A small image captioner, trained from scratch.
Model: 64-pixel images, encoder activation quick_gelu, encoder layers 8, decoder norm rmsnorm.
Training: adamw at rate 0.0015, 13600 steps, batches of 128.
Data: trained on drawings of small networks of dots and links, 97500 training examples, 17.9 epochs.
Rows from block 3 of the text decoder of a small image captioner, named by matrix and row number. Rows with one number belong to one neuron. Each number is 500 + 50 x the weight over its row's rms, rounded and kept within 0 to 999. All counts start at 0. Numbers have three digits each.
After each neuron's rows are labels from the 100 texts, of 14976, where the neuron reaches its largest size: "tokens" is the input token at the peak. Only what is clearly more common there than usual is listed. The data: drawings of small networks of dots and links.
# gate: MLP gate (decoder.blocks.3.mlp.gate.weight, 768x256), inputs 0-85
# fc1: MLP up (decoder.blocks.3.mlp.fc1.weight, 768x256), inputs 0-85
# fc2: MLP down (decoder.blocks.3.mlp.fc2.weight, 256x768, transposed), outputs 0-85

gate.600:521578419498530514517604442582484567518553520596503443502517438551511462592538590488522477558483509482564486433540449584464505394561546545458473550445501543510550500478436552527547520548497597499492460568535602535536518449443543510460454480534558574579436429
fc1.600:462521429469512534479430511450547574470524491528564523519419436565490494523508458517510524519545563433496480471559504484447574434436535442473513491474535514512580550478536537506554544481518530540617426551530593489550487478451529490408544466394474515489531500
fc2.600:475465558427555581529466499524471463510454527449542414468485486496471470524421480432412465429477479482524582551593484467537557479436515570433557523426484596453524564532516484481615425449482425517546566561564545595549564413491539520603496515482447499468580513
tokens: ","

gate.497:602482462551472472432546490483460517436444445556513469415551566532548501542546521568574509550477537549419414441422567422531518522550459444568508490468554471586413460474445538523480532428406479558498403422542510459499452542486485562446521530441597426491417411
fc1.497:508439490510537521411524506502515614447587542415569547544463600526524489521604461559450508455664514430597532550426552513530513541420562540530466493427434494440598458497433519621521522536526563577521527470494462496540362589501505500520434519552514473355596488
fc2.497:452465507495545537521476452560537520603405566455479463515522512530483494482484525462548447458523557495563563523640499439567443471487493564549514437421487550513481565588482508549586453514574495443539583623529506551496618490480508538556510509465503579474509543
tokens: ","; "<end>"

gate.467:479492567554504542482481486532443604541461537444512513533489491508444470461540454461517519498548544491481475501546518463477488509549386546450511469391539479541550523526559574493458436558491530406422525554478475463509544488481462486486498462558578493569388516
fc1.467:562512482466490398558430498484537597586432604465535482483570509494503418542507497573491471578474537519518515477500508487497487431547516479495444361477459504577576560442572459482444501456540507450534499621480534527485598498558495566523554504451470531437505387
fc2.467:539546456483492470473441531472488515488541544519503494530531530514465515501490463464542500407466617403432499459490396532396486470533574504469432469496578455521578491427414507442508498417526552551421497475468505567514428521467482580441438469513477534447545544
tokens: "star"; "complete"; "wheel"

gate.239:505517499473573547494553526474544508426567497510422547441457546412574457478448487507449577539415539450456395437481522451495521589452573492493461480495533528499420453541547470499483564523512537507505438415420440515455446594537462498453491560533558472485476445
fc1.239:465542431550424378506460455473455457536535507536582497541521477557483553461480484429561473491535501505535547514515492488425519477441469529439460517443425537560614460478446585543561506515544515515415547609537514466501445442479599508521509438536410478485494514
fc2.239:552464464532456411485480528478457529452552427561501533419453529586539484524477479525578498515537448504546495504441459491473524489439524496499455585514468462486436437480521557520424451568435554622468458462528540544526446621527496568386590460532581542526452464
tokens: "two"

gate.698:494534501464535564417611461513554550524461486530496413555595503501575490514523517502502516535491498495597566571490526471572518482478506516557474511436482585482527572494515619492501576494568544468535491580461466528542535501370521487497524505461576586497443515
fc1.698:533567541504549562397585464502552597550449416588495403480486496510555514510484496506489559480504455544575512528518551467604510503475514534534516517462517531532467572576461538551511540610527523547527485510511483498555567520464528477558557521445604471517438526
fc2.698:525506589496547533395580460537543505512406437469454422507557493474589445526523545578443471482499450545485535624508472533590468491609461434541573483471454508541495560507537479567504513581579487502462479521524515462508539559474532485605467558483479527465521564
tokens: "two"

gate.303:484562476414472598534484531493484514470495481450495571622389452534456474444541522449448497445505490472553560520556514552460444513396501548580492480465476513433579463567568448456514477539555433464604471505468508408410471563482445436512525504533499578539543481
fc1.303:511488502508466504557561523430560485472554409463485515467438533451537548428500476391547510571472459489601500488520504457474460491444567493539457458557524500473466520571518502495446539531494540484481489498446581519513462551493639530471519422442509501428522459
fc2.303:532545485516446448455546467527481464432549528529493436461468460534476559527530462437532469571425458492596450483475516578436537505442489526493510516481513464557448512420476535463414455498387568462433487473473528551487430518482581484515535453459493522658479475
tokens: "dots"

gate.160:501579515553518468472503548452549479521482462663450463477572520465542635375455536466472524540488513592423558526482564468485446549587468490538531490581562529502489529514523490550468557533565407523484503592483454551463509494467453507485469500470517455586420562
fc1.160:529551455405486523395562536478501539495453510581604431475520565518538569517468520482570502550573619530557466568488570406494482531502475507534462567461482584466468531499450513570531524466527476487533524618522450527549493513440450519532504390428437452521464462
fc2.160:486492495529497510468520546502460449488486444490417575494564492462564558532569434509519503525562531544472504461481572403453423579550475460547520450502561465542520514500562567595485570551479425450480512495598448484405560477446524425513405494437569483615481486
tokens: "dots"

gate.86:496620408461485470400456526489532509510517490509550528580442491601509563528593474459435542571522529478546499405532511494492497470384460499470478486523595578445556541533561557587534542536470511567529454493509515460490489473456480462464523412502509536590457471
fc1.86:428506555511497528524476486532440485554536479515527559513533443573479483515490626463442447554512542502452586435562412672371520489433489555507458504508474542502624469470502452428534443535531517481528491514519507460504523498532455514460539457512476588575511496
fc2.86:504533572462493553601493537538436481456387459455511516498505477543492467497438554512483489549497448431588447516513428544474593489392582564441514583403473466525565453494543472418532426503422604551545438561459523525507548514543510528540569528477444549443595451
tokens: ","

gate.747:468482466512538625430441479467439557564533520422557501597428520608457548539530495443390530560550486487537475489449475485449503517451531446508501451516525519407546499542578468550490504576456512531519432443446514414458521506500517430470532451556517523516478514
fc1.747:474493498453487563535492454595471506587518486513452395498508526502489409591425549496499500534447504446431460496485456392478551488618512430478564515538555481608498508564513416489491468497399513620520453476481490553499542527562511547500574496515572528518463466
fc2.747:442541489442533562571381520468483457600488538474534621547634551518456523447508459443510466493518521515491538543589498439489474530517512372530590474443528536492487501573495417531508477538475421522539560543576410520486591450497481471555497617480552512530550581
tokens: "dots"

gate.754:485585496407653596451507504469520565525451438591475456532620484496549510549555590520490560534511493438609538530559450557565515510485490498548427543489505595459466559523547564524563514522573536542533435511485428539523527527408452482490559494434518560519450521
fc1.754:547512488459533540400414525484504619554471405475523453529487458544550485576489587518458503531507470528548480538528504525605507491483460435561524510469484539524498528516512599542520491556518478482491453499492492490566576539498474451537576552460649465514440469
fc2.754:488446617480564542471592465534510484490406455492398360424635497482540469510553477483448481485419450507463538537543457552582442445578449517505540470451461522571489588466482517530553488532588541387435555513530518575494582510437544488569441475468427478497498512
tokens: "two"

gate.720:448435544550470507602529492559524454560447608384500504493451400538448532410540566442504443436478514473456569511511475521504438501503543535460415522575467496495468512508529460508538399529590466550470513467473553490522487455545529528469508466525477512597550482
fc1.720:487401593543518498503486409573532452509497548501561519458404484482435545440483511460503602463487475514412537520437506479448457478502458541568545368620589512494450537570466495456448542573488442552419493427380536501451480560547571475529460529557565505586553565
fc2.720:521563453484549462513547496501560515472456513477520421480518519547517559549494464434489526441453521422556593501503522565430507439423462502486521536465577544521445537412450532485522523500437555410413586529466532607609523417454492518509527466510416491597508432
tokens: "blue"; "black"; "grey"

gate.485:455576541422453550497432513506497474523445455564512495483449392523463540513428492535409473528568463511646493543528591446536547519488458423526552566435464509493499467436455530601529459511513518429554559601466485556477533442451499410525584502527449515461577549
fc1.485:484519516475521510550477465517533513469454493468500480634494482478445476476571540481480470480514515478480558526517495482461511510547557547489443454439444483581533524407522509591529467439466544491520569555484476576527560535507521565440499464448495506494545509
fc2.485:517584474463483366490604433514461528473451553449441540499494529429424509491447546552523512456483577436456512392389450500467476438482512557490414543478504492489510465526461586482547560500546474492480507519432480626466481533593455552515478504501399512540533448
tokens: "star"; "chain"

gate.634:522533465488566495359521478445533504496528499534475559535495569533579597471560468526463602533507535478447481478459529496518450531476511435575453463500569499483460565485498534516474551463445461521536441437473471534412437524503512518462462502493612427498427495
fc1.634:489485506436455438562494497541494452496474580495475570589442443514431457451453518464478442417469480494428593487493474533463476446423478461435549486572498471454514493542504469364480442527491556461482513559505648518492557425528553475481522535530501608518575506
fc2.634:488462556536433480572549505571428539494536553527406547430450474522503404498422569484568424507449433438529496475446474528471550443539557478455479511518442431547447478499524499393495467503445567625504442407481494533454499566554495533445546604489515538459562433
tokens: "star"; "chain"; "dots"; "wheel"

gate.498:523578468482450456513436547514548486513461512541526454493517508469453532415384595526394555558451535504430442464467586425504573461496459474521569459624548531502459536498509465414474516476499444628565447484478559554494526460518510541433563515517520412485434496
fc1.498:465503496510506526477566473576450511502545569470471553545450439549500423596590516475528360507539462539586528459541408552432466505483481555445437520456494485486613453478525577498582460565493559438441520545562511465491533523490506436496437433521463577544545475
fc2.498:582489504530477434425532400572504561497558501425536554574428488586506418512501637574544422514508496446565496458515439541483473414456550524464382501493456534452513493556473596535538438472454588526484539527478539498544415526520544576461472393520477530468622509
tokens: "4"

gate.745:541536447494497493428555494557354564491486460490529531532475519543516404593530599524503465541538510487593481487481468565546564394494538559505517542394470535577551453471489514552504474551473528587549445498532583463510591534486457472467492494500483563459463448
fc1.745:494591511485509499483597441540473446494544510519418471461539441501629498559532564471537445578436458472506432466559420561458474498580495580475450569562506555562462481553517525490582497518516472481429584565560463492480503467436503464503421427556486512545496477
fc2.745:572541441540474421443466396471520549476547426656448571513494448489535515455550584533541543595466498492493397462443447585490489478525528418540462513563526459447495449569605533524394527504554567534442456459417545444505458550478539525411532493536518565478419481
tokens: ","

gate.584:476461598541589518550537415546556481484470525569406476489576553516598544479512515547469562475520482555353512572448494461474546475518434497541415458428490444456458477497509490550467490501634466548480572541490400547456533470489485506454500502557499476489517587
fc1.584:455411558496484529496510462511528502553518544494513523521512572495445577448481404488477617410473399567367489555384584470509523559521407483510555476558509547522488539554590465464453541558476450465484473550466444487469556509556458534494431570482503481495583491
fc2.584:545360567553484551514525547522495368518440441426509411407549419447573553417476489407539488466478500478482531490562483519450490550537471593482547442464464491528495512477524411516590450524476506374459536527478423552512561408487528428522471372531374449554515553
tokens: ","; "two"

gate.81:437445513471431486507539548567532459517563520462435516581454487548503473382584493443427476460492475485514643573509439574439468486404524507485464529609495507399530548592551492460443455562584514460471464543492599516443475419532601485511497505473528604530547553
fc1.81:447462432466682566545417472511496557550457538529489575549460441556431477536505542522434568468574504481371415555426558377539469531463465474590481470496507418418478603503480483517578487553547358547533473434444416526496463598512460497492505616533511501524516523
fc2.81:486480578393479448579463407534464491606486572536474478470536420487458423511451547464581432513494534448615512459530433519465565447463592544448473508483468461448434500583402476472521442497408607499501476528493538547460499491572482568548590506544486515443504493
tokens: "blue"; "black"; "grey"; "brown"

gate.703:524552497515463519384556537441547472404443409483555397470502512568604532495487475496564548518509522495517502498475540492611421503447476505482411455491485568468469544477497582568470582526528522528593492544501530457515498553417521429523531438426505415517412449
fc1.703:521434489510485488529425549559456525492507508549424635527501498508447393556550486530490442481516471514509460505489461558404544551589602455485547496471461439510547423443516450461469401472471517516402470483501512482471501561550502531467417598532548549457560492
fc2.703:553506487445464514511449453570473469492500513473553617540474497560473445567463569509590410529453526444539401493586414508500528452531598517454482501453497470560597482566500543412490453511430568549488503574474563445518515547593562534404506478463501531485600497
tokens: "dots"

gate.215:593537498520442528494506449468490520495494470526494446441461487584516545516439546521549489561559566444511479425501589490535516535567494519441478538490491509504487389451510598476523502517395531527481500526429455499564472504501439486523511437489526507449481400
fc1.215:438567378514433543451559428505426546479483521531505466521495451471509437589511494559517463550491611473541473419383536564497472487464516513456392579510494514544511404476494563436558547547488566498449478446503548429560450450458466464531502422531469498561439475
fc2.215:573422536461540570504461505466475404487472485511517425468542504568521570569434464464481515479513481508471529563580460432506553459431454549439528496452487563492387520439505526554509486454564556397497508561559561578556568355439485490619464440451377485483501523
tokens: ","

gate.273:504470489439501516408462515438454537498491459494569546593377537582509513512568465524504492464575478546399515522432531421445445547482458436573615433435564494505535460506474462639470490591475418678504483448460501478455483559492486525489438504541493493456510606
fc1.273:558565500437540509552463461506538520535581524490441511462628521375476458504509414541544523530459579464570513462530506564582526492461531511486442490518505621480530559494459512485527490464512532407516535575514448574547560466482422511477528473514449489442509396
fc2.273:541556436523497408464570447505510552455590540552471476435465485572522525510539480568497514615553512488577419444445468629476494534503541467490394630545461548476531434506515555438470537464527613518460459509456613466584439531541483571436534447521492471384452374
tokens: ","; "complete"; "wheel"

gate.656:429428532556429518446568499538451481453593487556421359488531521508523469464483535524520484514457454481552537554493480541433520405511514472454641572529542504475479466480495385475437512604475469572435530518539553545437523543549578515525445508524477476482526473
fc1.656:526487513469466538492598581544491597548580482408512423447499486541412513553491541445435440566511475473500539559562567446591558426414518540487605574583500454457466494482538590537449449517487494490579470474492541458468527563487479446504553546516572461487580490
fc2.656:483435519513515563547442534411530470526479387529487565518578473449552552493499374397449490467543481531549536517621523484590452536563484421532563427435490519504442531540536482518629491560553447310502493496579456432459572433467479433624502547436505476521522534
tokens: "two"; "blue"; "grey"